config = dict(
    crop_scale_min=0.8,
    horizontal_flip=True,
    translate=0.12,
    downsampling_factor=8,
    encoder_activation='gelu',
    encoder_expert_mlp_ratio=1,
    encoder_width=256,
    decoder_norm='groupnorm',
    decoder_weight_standardization=False,
    decoder_blocks_per_level=3,
    levels=7,
    learning_rate=0.0021,
    batch_size=128,
    epochs=5.1,
    lr_schedule='step',
)
Rows from block 8 of the encoder of a small image FSQ autoencoder, named by matrix and row number. Rows with one number within an expert belong to one neuron, the router's apart. Each number is 500 + 50 x the weight over its row's rms, rounded and kept within 0 to 999. All counts start at 0. Numbers have three digits each.
Before each expert's rows are labels from the 100 images, of 14976, where the router gives the expert most weight on average: "responds to" is what is common among them. Only what is clearly more common there than usual is listed. The data: streak pictures of flow and ridge fields. In brackets: how many of the 100, against the usual share in percent.
# router: slot weights (encoder.blocks.8.mlp.router.weight, 16x256, trained with AdamW), inputs 64-127
# up: expert up (encoder.blocks.8.mlp.up, 8x256x256), inputs 64-127
# down: expert down (encoder.blocks.8.mlp.down, 8x256x256, transposed), outputs 64-127

# expert 2
responds to: high contrast (96 vs 39.5); parallel (58 vs 9.8)
router.4:491518545499457465522506498515549518493443523572564429444476497509514503468440423521430434454451472479510630584490563478595557547476540425452531499497525537462485542502396536531504533524467494
router.5:471531511491504484484461467577540515437442494486481487518551457518475488562502510454459451494547475492496508525512468521532448527508538587511512547513483503454525470400489519474468465376561560
up.0:447537438510456440411543551454511535550531577527426479585448512508447516485512493490626412542510534505508521553499436502499579525538504495426520516391527483414503429523506531460465514439543431
down.0:546513470506514538544458417493530616461439460546511519403475456495580412491471449476478538553454503455474505558559527587492546508474515463402427521568448462519466549506449495469555471439506498
up.1:432469488465491548474473522438538446503434435466409538523548505529472504524492454498592450504492513539481590549500476477425528567596475472585572503394523432553526455483480495446451575447527566
down.1:589455463433522519391525345489504422500573498470451497457461454416562552499500517469539512557570480408501502543488419530542484580506457522554524500552494460504399540519541503487494539521500526
up.2:533476452402532517500516487446560485567469519481496460472449503538509476497538475495476484466485513512536440608488528463552486508495555510517470446544586465514488481500494500499452563633540499
down.2:447493528443491485514527461471437477505447543552476581586499532522457561523496512532479537472466579468530490524509578502463517584499526520459494542549568479510561533514553483480506565377443431
up.3:432549493503504457542426506550491487505522650531468507464443473478464519550492449460506561549553554451484558474468574498571481525433486474397525551469382573541479491465577506523515509490560371
down.3:514479467520532402555447551496481519509406482520517515523528516492471393458515484549432485500504506532427445517563564509432519513525590533514520452568506541439523516452441544515505527506483442
up.4:519517519512526492452516461383510567429595527511487507505457448529457548411541473498590510558605522471502551461574552501482463573583590461524563518521490555560482455496540500473525490478551528
down.4:535495525575484550498436562455453505488415469474558529562505560597470369457463529497443480500462461526564457615480526381473523468483561593516472487410483490469452518493546511589482478563511508
up.5:503592534579569539499517494542487534507523562456458520458528467502446469532423488507637511511546568486498527555433469571490555504541388523527489436542490567477490493499506532478496516468505461
down.5:513563405528492510462549530463473496490456507484527469493414460531480436456468441451570520468548393411442541538445502554523524530441408385520483466414504498457339532472463504539466525585444618
up.6:501555441495528510511429523510492435397541544475474555411488487523416477563446481466420520458506459510549426545503509543483452650458441467504500542478463453606500509410511496608493495548464336
down.6:516434544458447441520516522428487479573527536523449450576511514527485402518574421530498558477636548561413502480508533476472510482487438521509515537516609448482543537550501573481530437565570479
up.7:483507444501472475430511460517517478549550593507561483527491425523597512547510467499480545481500476510545574498494511458535455504513590499483519433500438478458394514618529480561422497566483477
down.7:416409545515474533476493517534461496525524422549532439483565561484511392513506447495478511513486589494623485540466527526493423414505553484576523530547523486485402496473486508552548516433578461
up.8:467478472516508537487598463441532436558542516503517503449478550523478492516592583583512490451475471371518452580527470542529553532463487572565509523539507473519526480500475528450535323476547477
down.8:629495533524505474509531514493440523440464455432509480499555457513498467548533506609563506464476524581542511522574523499492512612509505523515488575459511455484582445452513524473489451375484463
up.9:460478465540456532398484551470472537496512543506466588548530530515474496467415547462459516496437520367464502424491546609485497519465475470512461483492398482504500452516443562483434465552537524
down.9:500533545499400496465522508575560493582465579470526500467496493446356583575511550460589495549461468575525503540465522491555511443499511465607534454463508476473473550511524504483463481459543557
up.10:509418421463509408533503476510451536520474475583521468493472552569477506477506562474562475500417443562533514484545586564510515600547478499421524595517562405495557483434409541491485429483509506
down.10:530566547555556479469503499578517481522481421542512507461517440519523480485429542422507471562424582398484536590458587538466478597559538498444493481471450476460514529536578546550536460596576474
up.11:463386496503521516502514440491526430570482523527488523442510595516533515473540487475509549508404496553511476477472521448577558477531420607455451471391434546489505499491514459470522435554553498
down.11:550532469452551495580466487461483431500491489460448460530506396511573448444520497549562501488322524468421500500568465612458511474520463389471499519550505595480590547513521574499494494442586464
up.12:483456571422534500399537491545488539555524487504495518465373512522564492530530521564463513543511571579453577524519554503525524493446528565496520497651527508423487534536527518410489470444532436
down.12:470510420466386548489556496506422511399429514583563544547530444584470457515478535545548464496554512479515552544477600620398511462510534487536515588456369487534430488504454400448479551536411469
up.13:503455442481497436479441565461482443560514474519573543506581521486532489540498551486469417562396503570503494575579568455543478454548533442482551492531507618498424530470447599433503540543534542
down.13:495506566510467461439557438566547519472485506600427453537492473493446545551523458484324519481389555502532458494465552489584497523541522477526514518513464558483450469493603408449420509435509467
up.14:468456512513522545473471503468536466483511530540516512520485484491467544379435471419507473478419422470496487598481486568559450501432520504483438570547393527568475508479503516488437495497498568
down.14:510484502422513454454520481495520489499466445523532444513531497525476458383440489498487487485441410615466466504499534459545506595450520514417486477428559514428524586436492565509540541503502587
up.15:489473568454552465459560476445491461495579534452507560526460564422530489478526459496476532596465533481628514503555433484469402624430546464508416479531512475458510518530498497541546506496466578
down.15:624472505474485457459453527391451428494425494476424432566470481524567481443474509618527516557475531515658553460463473498525425601436502577561414591403500526562527545473508479535478556498475515
up.16:562478463513420519530472430546501510537590483478498449470481550486478473548504546514531560506558457530525505494566547451347523444491458382503494458516515467473489541519554525647584466494555464
down.16:446548556512539477489592525464478488490503475556560499481503516424512635492524513405523506489512517469582499518513546390517557458538504527500433538559406459451518510576481405543507494464552468
up.17:519529486564603415460447621494443575432436517510499443466446545490518533453501537497490551516505547451583466505459553502505476588556363453484536457506489478361504432457502536396588538513554518
down.17:428531571531454403511492504507423580588513492496488516515453471502514388507472442468418511500396481581549511527494573498488524578550386509483441580459410531525437599543469498454459527469553558
up.18:538585480541537554507523539544523482520500467533500531552424476592471527491465451517532478486562577401549574547523457530424542498521594426583518548560524469379511523524486533373499554350457522
down.18:478441507439448534476542403527475519464436470548530455459462514505413450471513381574488477466576524605524461525499491585541574442496470523448518506482411441572416485499477490482465497573472512
up.19:530502533498541502460500607519514526492520446466487503437480559492517511525502480504604484486512479546508487551399578524464561536491466526506542556481547544465526448488452554531451512487534546
down.19:535492484502635558526622420501513528494491422516469484522492411481529580503465496515553527487545507398456520524442550498526494533493503470435530431439436563505387550516527499555472490522443546
up.20:593424448511543574516491556488508482589520544480552497494443556558556472437561493592560482502545470495446492498552373565435469475477430513482491531487537519525489505586543510531446512433374558
down.20:504576565476535498525587488494443523419495488470518448549535497500562473461498459414552519491549416528524472470465448591562528573504449470404464490454587492472456425478407495493482478589484589
up.21:471569413511537464517562515532425498450481486425531490542458427445507477604462526446472496491586445456497546423488471519572543529511547560480458452472476496467567479532525470430542568550461430
down.21:490464572466400548490430527536478536538573458480488504478483506540467460577523463650505471483638443562509515527465414392518521532456512506442504475489406460548579500453454546388478576397505464
up.22:461518491523429467511433529475454538558464468507501480551547506461409535478545426435587413538513591552458590389535536568506488600460469433596539590447465495456491497530514455486500426469449463
down.22:533433482442499542489555429478478499493506570482454505502496500482426539389516489417578461530490458510521462479481541486468470663508516593511517529515467507508422496552437531444481413500567464

# expert 6
responds to: fine streaks (88 vs 49.8); high contrast (69 vs 39.5)
router.12:483467486512552474543470480498497504508533584692432431500449429623467483448528496449575519481527497470404346588494519497431481472460538490484489528451463515505460529413499471476403530489431503
router.13:505416476463513442447522515451472512560481594604458450508444449639498515527471568529591498534539477485495350551477510464368577585487546566588438481495491615532482500437557432521531423545463471
up.0:538525527447538637528538430496566493527483433466476538429486597503492480444455551575527488456513557366454457555530486498410569465518423576522492508510407492473499470490535559459516450474472496
down.0:397517471477455463533480522471461541529544555481472467544504461471525396475525464467568525502469509545471534450452586583531443493462483355577511523451538583465339452506473446443561440475421543
up.1:482455570469448503530604532464453527504529557474562550507439528549614481529545538408499461493510509578487563592506543494353477526538519475556449534513509492493550463519439525498535484564497480
down.1:510500469559516502511413495596563528527478427506443459439548392542599506514493544532461493517556525420453431513551507625602461524538492478558443502521456565491524449521577529545455529555454589
up.2:576504519519456593453525564496555468489568551593501452406523487515433509613430508572342594514499530599476544458567490412491442532417554448454526496496551447429527460449449504514425534463498509
down.2:501440523423471481505492494525418444597478455544419568581487528442475489463547493522440533445546546515472541569532467555564493560551507495520493512471438466491492552560584407523450551447523486
up.3:528490535570430478574413591626462414590451440453448545604426491513530532512486516534486525556448494455517571447465459498425442624564501557380497511541560501483527400496457448544497521511574470
down.3:534513505525605574506513418563530475440602491502568531422546488464449560508488564466447570528543498447422506493468405496605473666558506490371536480584444499498553602583430513571436480505490504
up.4:512446508573547491460478506436527563501489507494448517437523517508542498512543485494465488457491475577526560485499392527470471567537556521301466447592568474515504484540577520587538537517503492
down.4:579610424625507569465506520591498543552490568483486466532490467583464423477506551468502447501496474402494482550537404548488550529515587531327535470399456529473433536501468447622434581583398461
up.5:456535503554473485502410461472513507518607440573446470562483513521586505415421483574524452531560466482430433527581533475515567458455490463424445473453492472517499524548573498540590507507520485
down.5:450507477480431475516471531475497542550432492541482561387486515509538530409553493561466478578558525487532472499549530401489462499583535604432502497555519485505558487445539507479494522518524385
up.6:532524460503432496464519488492445460582522572503498531501502499400460520456557480465493524514598508540393562547440598498364461504471552511504503513380537509579508499553442457548495497483498541
down.6:540499600551488575569511566471519505413485495498511458436569529465476521430426532528483586494606516489374439443481543474525563563455497535538539478569547512461649537541583584570473427515518558
up.7:580429558473514456544505433531419537440560502532569618470464494524543520511537504471558538468374439450462555399443522514504498454500556481502487486486586509544501475549503487549461446429416548
down.7:505517425454500396546467514508568529569475498498435524508507485517570586522554541528445499464361578532510530475435548519512533577463542563501523546620424459461572506478430471573474480548590474
up.8:515456457499563509473454478558590443429522532533564495564564605463487469559526466442544491518518539547563419450436537530446581570433396529533596525493416543498441463441488456531511457437496452
down.8:529436549462556535407512511552476510507443513491429433460516439510504538531517412511502512525417477526497574438408539442520550673487499425448554530500609478495513529531513472492572481571515467
up.9:612460610524545597401506492446495433566477406504456430446535487495542515496556455590537378571519550483571425369534499514482584438380509480512433577476502424463473453485505512484481472559411511
down.9:455445424445565508440585556478382445416519563481451513567544472576525531498502460472497503542472531483509461538549475418605513477586492542468445513497527431471473585524503551476622492446448454
up.10:496492448483406550491527478494514417583495517462464473605475458507457525516508486578621451526534499556511444500425523517487542629587482484603536449425513465485478467563438468468543549562492505
down.10:513495598426523524504558524569480449525463500444514507503528532497503434419367544507545514527458490493523577520553622400548474589480409443558517551545460519452405474549487475425557473491551539
up.11:482420495468594585520430540528517481497487456478543538526531518401478508485550564553462525515641452469458442458504574532462465498460549569483520482476371553464482402534494522466551512509492422
down.11:413494482469501541551496490455481457548522490502556396487536514458524484422587506520517551495517542594472477493492553464526529515552517459478530511537522611523598542554502519384499563463549479
up.12:487404588393490461498519474456543518576441487594592506419465454488406508534515471538503506521443544442461477530486458455460535540471533504484470489425505466531466503469457468483418559547532494
down.12:512486419502439440519487485574522553397554498539388477555536483454453459503425479471481435457368448560481418546582444466500562510477495465470474511558503506476464434543499484494472593472522420
up.13:576418564493456603464540470542630432526524536535482421449518529448523507479417543462538483556465550500504506463474531535500530430502392545596499611498474551428476383417448453497469493514505518
down.13:544528515459605482526562517505407448473511511489526495504580568461536496458468568432464547492567432592484588504464501640521533525552426471565580462558617531450522497471597535527437543567524523
up.14:510483508517494521368501472509476540499399508439539478488510481603496481448534500598519471526565452503505527572529403556491483494493574451587454489435519427516432518516446476430511497526470419
down.14:399483518571515407537546531571362539472531465431483602449456442478479510504442429532520448551517453480447511425594371489489519436546548423512427458550506514562435555490580519436564490444424458
up.15:486469516503439563483462546492470539586494572520472593521541509533509485515582522479574462514574473594544459506583557517525439564511570472541593485542520609428536488544546449596576523491551438
down.15:537503472551457561540500422531545569497503451527544520597547542556513499568516572503591461463644499421593439526529502571484549478451574620543471468518478604586510600533522504579440602572438546
up.16:517459445434479539582444524507414510452376483649525523534515563449506540559442490510534540549500564510541391548456468524469557464427499566541475513480496461545551457504548469526571515579428509
down.16:459547516420484536511533490527512482525478529439371540401443477534520537562388504498511488480515535542565508474486552481549503568509476498613484551565462560565443451609461559580424504374497515
up.17:503520532448456478486476449448588517595538633429508470517504376418496472459468544501559497474548464462482510496537485380470446450520515503487473549471518455524501539497521507556509483526436526
down.17:503471503473547474526474532505391473464481446491450463493470626421519557419528535524540544519550455426532461552621459548536461525548493545443460502465537524470553455499516483553443535440545548
up.18:506518554499526488526491523553458522568450563478484485514509553517460482486481527448638487525400584501387564493511471611546452494533543453526594496514579466456548472491502514554587384511519462
down.18:479483357541479482534530504540546486485529536466540540539457394457435466570530521443644462514459516484433493477561386604532407550486570463459517432564436514599511472497528525533535501486490535
up.19:578458517626443410493416506498353550615490594509603511507461598401469537462600518536561543547444477530473538460464495503442430534514475557472453491474557525566549478484542530514535478491562530
down.19:523520496557488434505537530460483489324539535526495546456582478484554518514513556461490536529466493486431475475382447495484488573407455491493536477515501482481576487558512555494422474415576498
up.20:491476593577597566506464604451473401520551433554556507509525492556512521449518646535474554489526531414470529500554518438470461575547515572455561541432530456571531601476535499585541520542466490
down.20:492563422540507564500446452475543499426496550499427493461492492604402608519494563523441502493579486541482551456565481448490423546470421424473465514516523509407595435516503479483480500512519496
up.21:500455526427567501467468484544527518436503469557468458481497581513472568412450540546519514369547450492580492500530506470434447464450482593453532543499455573434522477474490520475588521414465478
down.21:440471483575482439440500515505531485561426595439428526523537425543451365484596552410541502545551472457513542573560494598482552492534418409461481517481560511531477510556603499594526554548480493
up.22:553479531571397444471465508494408493474508475513511546435428411490474505490489520549584534565509502567468478402513529524482402540497545495540486438511529577497532515475565527504492548527446461
down.22:545491432560556439475541435561493523502522445470579551491508593495522519483445571411565478464491557520403555527472521488477489619527537547570494522571517580521513441525487476572499583511558488

# expert 5
responds to: parallel (91 vs 9.8)
router.10:499510548528479549459501497476486482536563491406458532535446473440507474554511499479520542517536484465581531514482407497453522403458413548528492465498494416537460513593520452537524491412499525
router.11:550498383475540517499528507494509505470509504449469504482517401501479482408500507483601513509515551529535456469518422532425441505501459574546494568517488471483527499577486440505513417401455535
up.0:491505520504445472492519504430544525424537550450573519545548395543389525466525505486460558533497447506472548466411664484533558531577537541536496520519474474498518397478540510575551541481466453
down.0:480525453458557477522469552566496484588504476469540579539500573515469482435505480451416534540428529527532451541509642450535517483622471476534523582535569533461503514552467482540498486498430449
up.1:522454596545474528509555413458445443440391531464426471480562479443622462518585454445424376515505587536485429578526412463496491513460590553487470386500516542431520475567486402528535504443490434
down.1:438536411568557535503510549412589468491551510488517503511460510554494480487513470527367504504509522555571528491530390517482549437445585454433430557506513548591574544465503517594527502479499367
up.2:473508504390466516586483553457552509533533517519529530445395493563498487543516484458553455539391565514492468412514494462485497541545497490428490541535480476525487515530565478486475509491469432
down.2:534472492521546544500482477556479528489564459489477449512542429519506405522541618406550466477328465459439480495483508544506480514484557511448572497533427487501505492506520455496527513491559465
up.3:480470531510518467504484476460514448509416506425494490480530599372526448430488454469529463543590518516545457511499449472507436576482504542538419421455501398498485498521542421491449482548560446
down.3:511520548461451545451455530450570509462478521460484463502454461522536498560426439493444461513565540518476511487525492486488444581503538435496449497451377418566511491440401497551453480499448497
up.4:446561487516516478515489451475548465524508495591485463563527464503501508445476402498422430474481513517564522519440563492580468466521484448451572517432474480404490508491615510462561448478537537
down.4:551444408536500452474568478490488500505472486566483562441460533460596530514521425548343466497484536536501478601467510605426477481478447552470527536571436475575494570492477503479441459528484447
up.5:562526547490518513510412476556512527549542530496501509475377514498536545537519512528540466459412525559385462542473455485536513549586560510478441489500533534490484381478511457463406500544522474
down.5:482507503549594432519577535565454479496494466518467495526559407486562434522401515524504518428345538481413484483487532506456486450538497460506500485442355537451477555451479562480556524509519475
up.6:443608492520545494486506535446510540485511606546572453496460551426523487482429428551534513448601430443494445569534518505448553538500446396391543457583505504470474420543445476505517569553487534
down.6:533472532473451522513461486452563539497452400477492487525489459451508481485504487543486498518606523558464541518479537495541521552513489575365514480475463541643530570465386480556442595509410597
up.7:495565431441534455528561525502498335490551533566492483521451498486489529515461455474623485521457460421500546505442475553493509469489453497447616487540463470581473487516487483592492460508597488
down.7:501455509446474534538538522471471396485483501541508535438497433478495426558491574505576424465528472495489455538471417389540483483559518626437557505420518472558489531483552501560555500440502498
up.8:479440458611504527461501537423562441561498551434497424529535388493576493557557527517447460456482393512606485468535468496494510409474530422470568470459518494477527484532415514531501370553554479
down.8:526492543553534529485538463436386483475451471516489562503437572513516585438528548476530469519568610466587519487513403640560508513554590540458577559501490389521514523545601462600516517456479479
up.9:465571473508532481509503538576509559386422453512545506458625553465452541487446513487523472484604507517458488684517528523583506523433540542515507514537474543526534449548517569547373503542514378
down.9:533530522551541497550505422481517644564592475543521499492360479509504484563477445563529482489508463514425534558558493552446444579525519384567500506480404476506456468526489505526434495436445415
up.10:528447609483478523510519477457483511447441457533517579513556524514449462416482459499535453483564464515503546507487494536504643588506510498381574434626546571497467500501568509529479403413478493
down.10:445515370489530523491545514396518433495500552533531415467463499426437505513471506451510558484670496493512566458404451365540603527541533563421501556474540567518389483514481505490498471566561574
up.11:442471465461483479507426534464576536468506510531561543421415500509587452517444500529574537529536557468534550458498421454421482423515456494520446448446494441456476442511485484559578504414496463
down.11:540503459481567499461533480531475533507520470509539458555587446503550577472567459474554505552540473453500469467541355625539447449487422628508518551634523564591463529522492455557489526481516575
up.12:496476476466441477448599568493489510555437495576450452481481480414556466513511479504482525467544469386575487517487443406506536528437572478535601506477495592556521501461545507588528592423533464
down.12:535539566491517418492452607524516509425507490571477527544478515506544549473501526527488481424452545529574504486509420421534481535438528556553583567483488637466566482440467556477502533463427499
up.13:515501400470516494449432530533497546461501451531522448440541585510510497488438465531451518463586595518496509487522433545510460452485542512444562558474481389524449501554535550522443417378499435
down.13:581494510496474420509539558471424474467531477515430547517569446506514531489497440402432523436627496492394496495508461532506433518465557436419506447543584512467499493559535505525559398591600490
up.14:507493573473518496519533595530521476639451553481544426483486450517634461477560438487413442457575499507556474467483481434480463451455558454509485444505543469536475441527561590453537522479470497
down.14:481502438447479477471457550496520552386478523527537515503483469545612547430493480473476531541550543498547440540481503507519461466453589528480462541457515455539511481452467456421491512464508483
up.15:513488540525543409467455574511528489415553500491589483414396539491460532510506416519457483550503536374550525533501506533425480440498463506418537504509420431531485485407476483536496549442550435
down.15:487448486477527464479527522489482454560493525508495479566558368541483512527504428444479525510494484619533550547500496530569490457519456621421508505556452520468460518518502469482539485539434447
up.16:567444507464494460494549533430522467521466450444465464398490484547526504467494497518486487523538575504605514583526526489484518464603562441488598483452534486539477575517515483470435437485545458
down.16:490487536521480494550500538495499498516540525471483528565497443530472488472516503456500549447517517498509425445496516585521458514466638575447543417495559516452448506483510549377594495505582512
up.17:453484531526527543537538499462488529418499493481491542449615522473557549453546491521459474542457548456399469458517539482450445457513392571462403555509548509545550439546568448532469428477541529
down.17:534507549537489465485489457521501466569452521516535521540535454438529467402535446510480508535526478493455497509494532452516541471512416520612512500551674425471615597564526515494524474484554578
up.18:518543543523501430587482492518479461486462515450526504521548579501502448546501468530561524501423499490547586590541615441537532449438450484492479519507510529508489556528468538659476441482476386
down.18:464468488466493470507491569464496456462550460437402490508565461425418693503518513519558459425446430535573474527499573522463524452485473488480512519498420511475591493490492456593523456466463496
up.19:506434510490527524478465528547495527436471513588504618507503476568527452467447501409483449412541542611337499548452515534479468614517438606538593479551476521545518521548547554541444463474579458
down.19:463465500540516506445576443576469506525538468574534458454517483453519593558559428390491479550533515331429553517490539443484511554501462471561496559595555456534563515536505506496574418468501502
up.20:547588430446448479475446474462557540498519509612525567462391493485553512568458492528580557460488564595432441495577519413587418487479428452423470440510543526398531433527499548447514564452445511
down.20:521490587493547504486562522563442541523496545507559438550549531478599594487474408463577487506435576431486539505504455558475437558549439491454511423534472516567519515492534512501402573536423544
up.21:404507484549528487554527439475401481503520512497477553490490482527467512539499552523533452471465439482434519522506495555509455549474488497442531551457436447591521430563462474465490570485495437
down.21:522524505462508552534462542532526562431538468500525506536427494521488339504585551526495454517461428463427496485500504571524448554453520399396575508492396455519402530487556439515504570496502499
up.22:492488541496465426575492485467471509603549456465494471491518486430462437573488572520472489593488490508558511466552504592539547515494462433406458564505484432402433526524419510500570458537489588
down.22:494483455499596412545465524530514535453513522475524497581541495477562394483454529555417508565511538437510458488592486686567515584535443572467509449553505540585609461495562552460539470528457529

# expert 1
responds to: high contrast (100 vs 39.5); waves (26 vs 10)
router.2:578517452584502554540525546448516531439486515555609492494541500504483530520482471480577486395512512441464538539530565471519516482450534398543545556526519473485516541517525514499478445469457569
router.3:500473435523514556565464503469481474473548496540535566469475482459511521440577531455497524491513519497398572556554611465512501480517510500460533506463515545453505471500507403449477434492561506
up.0:550492560457450516522410521466567534471500474409460475494532544584491500515516550529521480482447583531568484457472450399499535543544498543541549575475556404473502488624498510474523484425375474
down.0:486544408503453502585516410442490485499547489508498486446469471470526496579506508503560532517439460368503570531547478502518502563469345462496504435472455375622455531475438446397537472579627489
up.1:538546506473552518505470480515508527610486520517500521508480511525518536470466512541609464518475512488539388454448554483481499523518507530489434540540526485548445534476638587493551481461605485
down.1:466457448433442520512399547594463584434520497481494545433494497517506453461504469596551479509444507514514573461494555450566619529445469524527471491413546498383440479530442480393525452573428503
up.2:543506475492498530506491549444529542540551523512519521500462538540495494639498516462563489665463513577577472512393487515533452479505506546490488526513484454567497424532472467512439526435474494
down.2:473509410456511467552572456497480574459498491543449468511463451500554506558530489546591439508429492445539594501505466525441525511503583506406514512471452428469447589486438498547511462589609490
up.3:469516544524516512497468526557488513472536440464494509562532538545437501486454479508561442471490459581596616560483471508589531400596510426609498515493447525533502505546462501508558400409451477
down.3:450527488499565579514528490527547413478560546492542482531610567535501454426455529460546581491478361415533492498499462513446465375454506580520476518479484503483497530528490506531512496479502524
up.4:484568617513437443569507552507500506553508522584439505465490482445524530483430545431381504541491472566563525494439473526461537492481442590529516490513492452572469468462560525514523501519483496
down.4:576430422525505482435543490510458531417521494511514454511471527526444431503493504498430512552438541479472509529496502592524507579569520476540469502419443507592460569488528460534473414512443531
up.5:435516612487524433541524463512478579564497441498536453539531598528484545548523469502445566502457453570587445551519527511549447635577475480432553513561416491422493484486400549420581520474478444
down.5:510559349475524568529510557508576534508538505490555540408489400510535511539563546459450515504330460494494487517492490571552519659620449457423432606552403502557503490571463484404406504533503425
up.6:403462508432464501426497455492497562637619478529402484498505569573498587499453502476462510482433456442503510645512527521625517495439458550557529513537484497518523481436516535494561455474459545
down.6:539475562434463469456469542478546526395474486541546500517522393515536513417480491531491486533419403610563468487591544464447479472488435404522465469496542513391524486502563473503523427461458529
up.7:456549485430565506481557526496490468504441443438464518480422481538510474475485462533590455521459492445523466482438394537447437598541452527490573452535552485486476544555474486558520481501413493
down.7:536413481364548511481417444474459538537561504464506458522462522467437502505476450559557513552427548449505474598572444461494483574532530480416450501492470555582490500469533527516546611560431529
up.8:500461505536528564492457552442556520468446494470447458524509516449513495465496526545410395478504524480620464492511518513516567644546490511456508501563508608420545561477524519553570501510406532
down.8:435542519623549564472599486546473454544587471495461451516490520480520386536526519426377494478551451457545477436564498597502521590492472450415511566581460537575444534472533468586525516512488482
up.9:541510432524502490463483526540499516502472565541554451465468557481425501495484514471517450530483485434532354537511494526571453544540574490453570535584528481513514532482516468521429485537588510
down.9:483542499517415442481573513527555492521532502416480569494561485560411460525485475514566532590539484541491590527426552326474548546566504541404522567378436498449471470500494512489556404445550544
up.10:495436433565430560570511476469504507582472439406519503456548410506425476503542545507618534628454505528427544477558520464436514529552519388476518482459465543536449525511519464470468544429458542
down.10:471621538498559500490514569521496539463427433449510511504582618573495552482530547541519488480503479579504516440512469582499535555473581593545494456499583565574503569511496544607517548476556502
up.11:476499544515516532466541517495511613553443540536467515552478543506413473465486467599491482520424560539558543479545486562485524468455492451600529551572464560585461470524514560557426483521572547
down.11:488465489536553459399474480552453507533566522529474502482537518479350522506540443499585509542393401458558434506477521452441550492460393522577494533496535498464429479483486500443567508475477552
up.12:424543551590441578422495513585520494558581532517509400378470521517403557460413474475437453529507524525501527493514579508485525464524545463453473457477437441528433416499503623499424594498550520
down.12:493477559576415579525505509515475593420463517523590497554531440550521442467512456492482459425466495542456448537472526543558511605565551506458452523503486510434470514510493486466517556622428543
up.13:538556465490523512447498412465558476410429476508497505536523552589532500517470595491461445504476548436511439477459511520484537506571501474498517389442562490460488532461530535569457479464535566
down.13:412522549504479492536402528448518516554577513534429541508557480477498486519468493488372482439484522531511513556471467458415514548449511533474498529460526527514509503457484470557486527538408495
up.14:526528500493524401490513512419541623504544547496502477482419465451567489508509502467496510497380508471502438514601405536557552542448521464521406549446515477533499519508565463492546592439478602
down.14:557484558520486358529506525470511632483489555478490492504487555438486536484469439587391455549422498528478472461544462472609458483445534515536478493504519623482518498494470514454507527487450569
up.15:466457450496539391467559507539481464471437445471512441548475565565583453541469455443460562440540624532507514473450442489484466460478520495550474478561529570442463441474482541519513625530495470
down.15:516448483408566515502516530541462397528558536466597547473530384486484491624554548570413506534558507515497524548491462609441547341486453538484508546533504506587482559531536538535508578476521467
up.16:555451518518452476469489521431437436475464536456482492432578467579460445510523464494508437577419475462531542436506519494542507503544420497527497511460531584488458491477429495568538481543518542
down.16:440569448461534493565496466534512449461504566514491561515375571554462524531482448531503532428582419549559525393537484501418475593483539519550501547486608540445461502501629493470493477475444473
up.17:459450474471513567427572549515470533586464467424554573603520511458542508608507396455409543568455525476474453424529516581499484515548537448487556490541530381401426499438497557532512481489497440
down.17:605384527490478567501488563498467507453532477469552491397390580573517478666476521536450486488435509600473563484592503556541518514534540517400483502454418425587405327490541450468493540487501501
up.18:593436488496525455464505487469496567476565464520366576579605439555477526537534479574582504492394616499494474511548518446591520543446491550572402463519519516464508521541520517525504536472566451
down.18:460539466380541530490539508550440490557450481421477478453500586514414569507454469441541516408465537528553501467538429570448544493535377496510428432578593477478509434511412450551486561581502488
up.19:474508553461526531462559493542462486475493501430456448439494571571448488501504524546525586519472558525539521504454507489444472489480466496516544560458552528581496480478511444462578527497449492
down.19:539519489488516444522427487516467520545499542448515561550464468504508464536541511448601597549456545495441527578478556420449508563531524523455627503530445492560506553489405449437560381427589478
up.20:574485518526429435457482456403421488520547474520485489568513498516540501617514442547545466528406471460452385475540497517561407501454508495520555460476546495538497467477462526457489503544535560
down.20:470551391507452544506531504448452534454519531538465511447504555488556470512499598423504457438328454505468540414508553433480512541518518520501551560494445530452497494485475554510559477446509608
up.21:540548516510527534392536557446483515536574484456536391613525551522582512528437538569500483505352464556459472535442501525475485501518470430499511404484506482483491425538458491485557572401477585
down.21:527487502499500572454514442525502482530433527564547502428505445486591482500457536460437457501330532470517601546462476563580515437559460504466459450451399525434413563522537516507479584633502532
up.22:469407540546468465450535445462537551500466550468429497521527577553449468523485416562543583462406489498501476547435462510548465498492523492480551482458522490483483505535536467549497461497471532
down.22:600530516510535430526515525529503476477513601575576554537451535554460450574459417544541521556458521610561541482451487503482528406537488508469509528498544545468497486495487470540521504484442500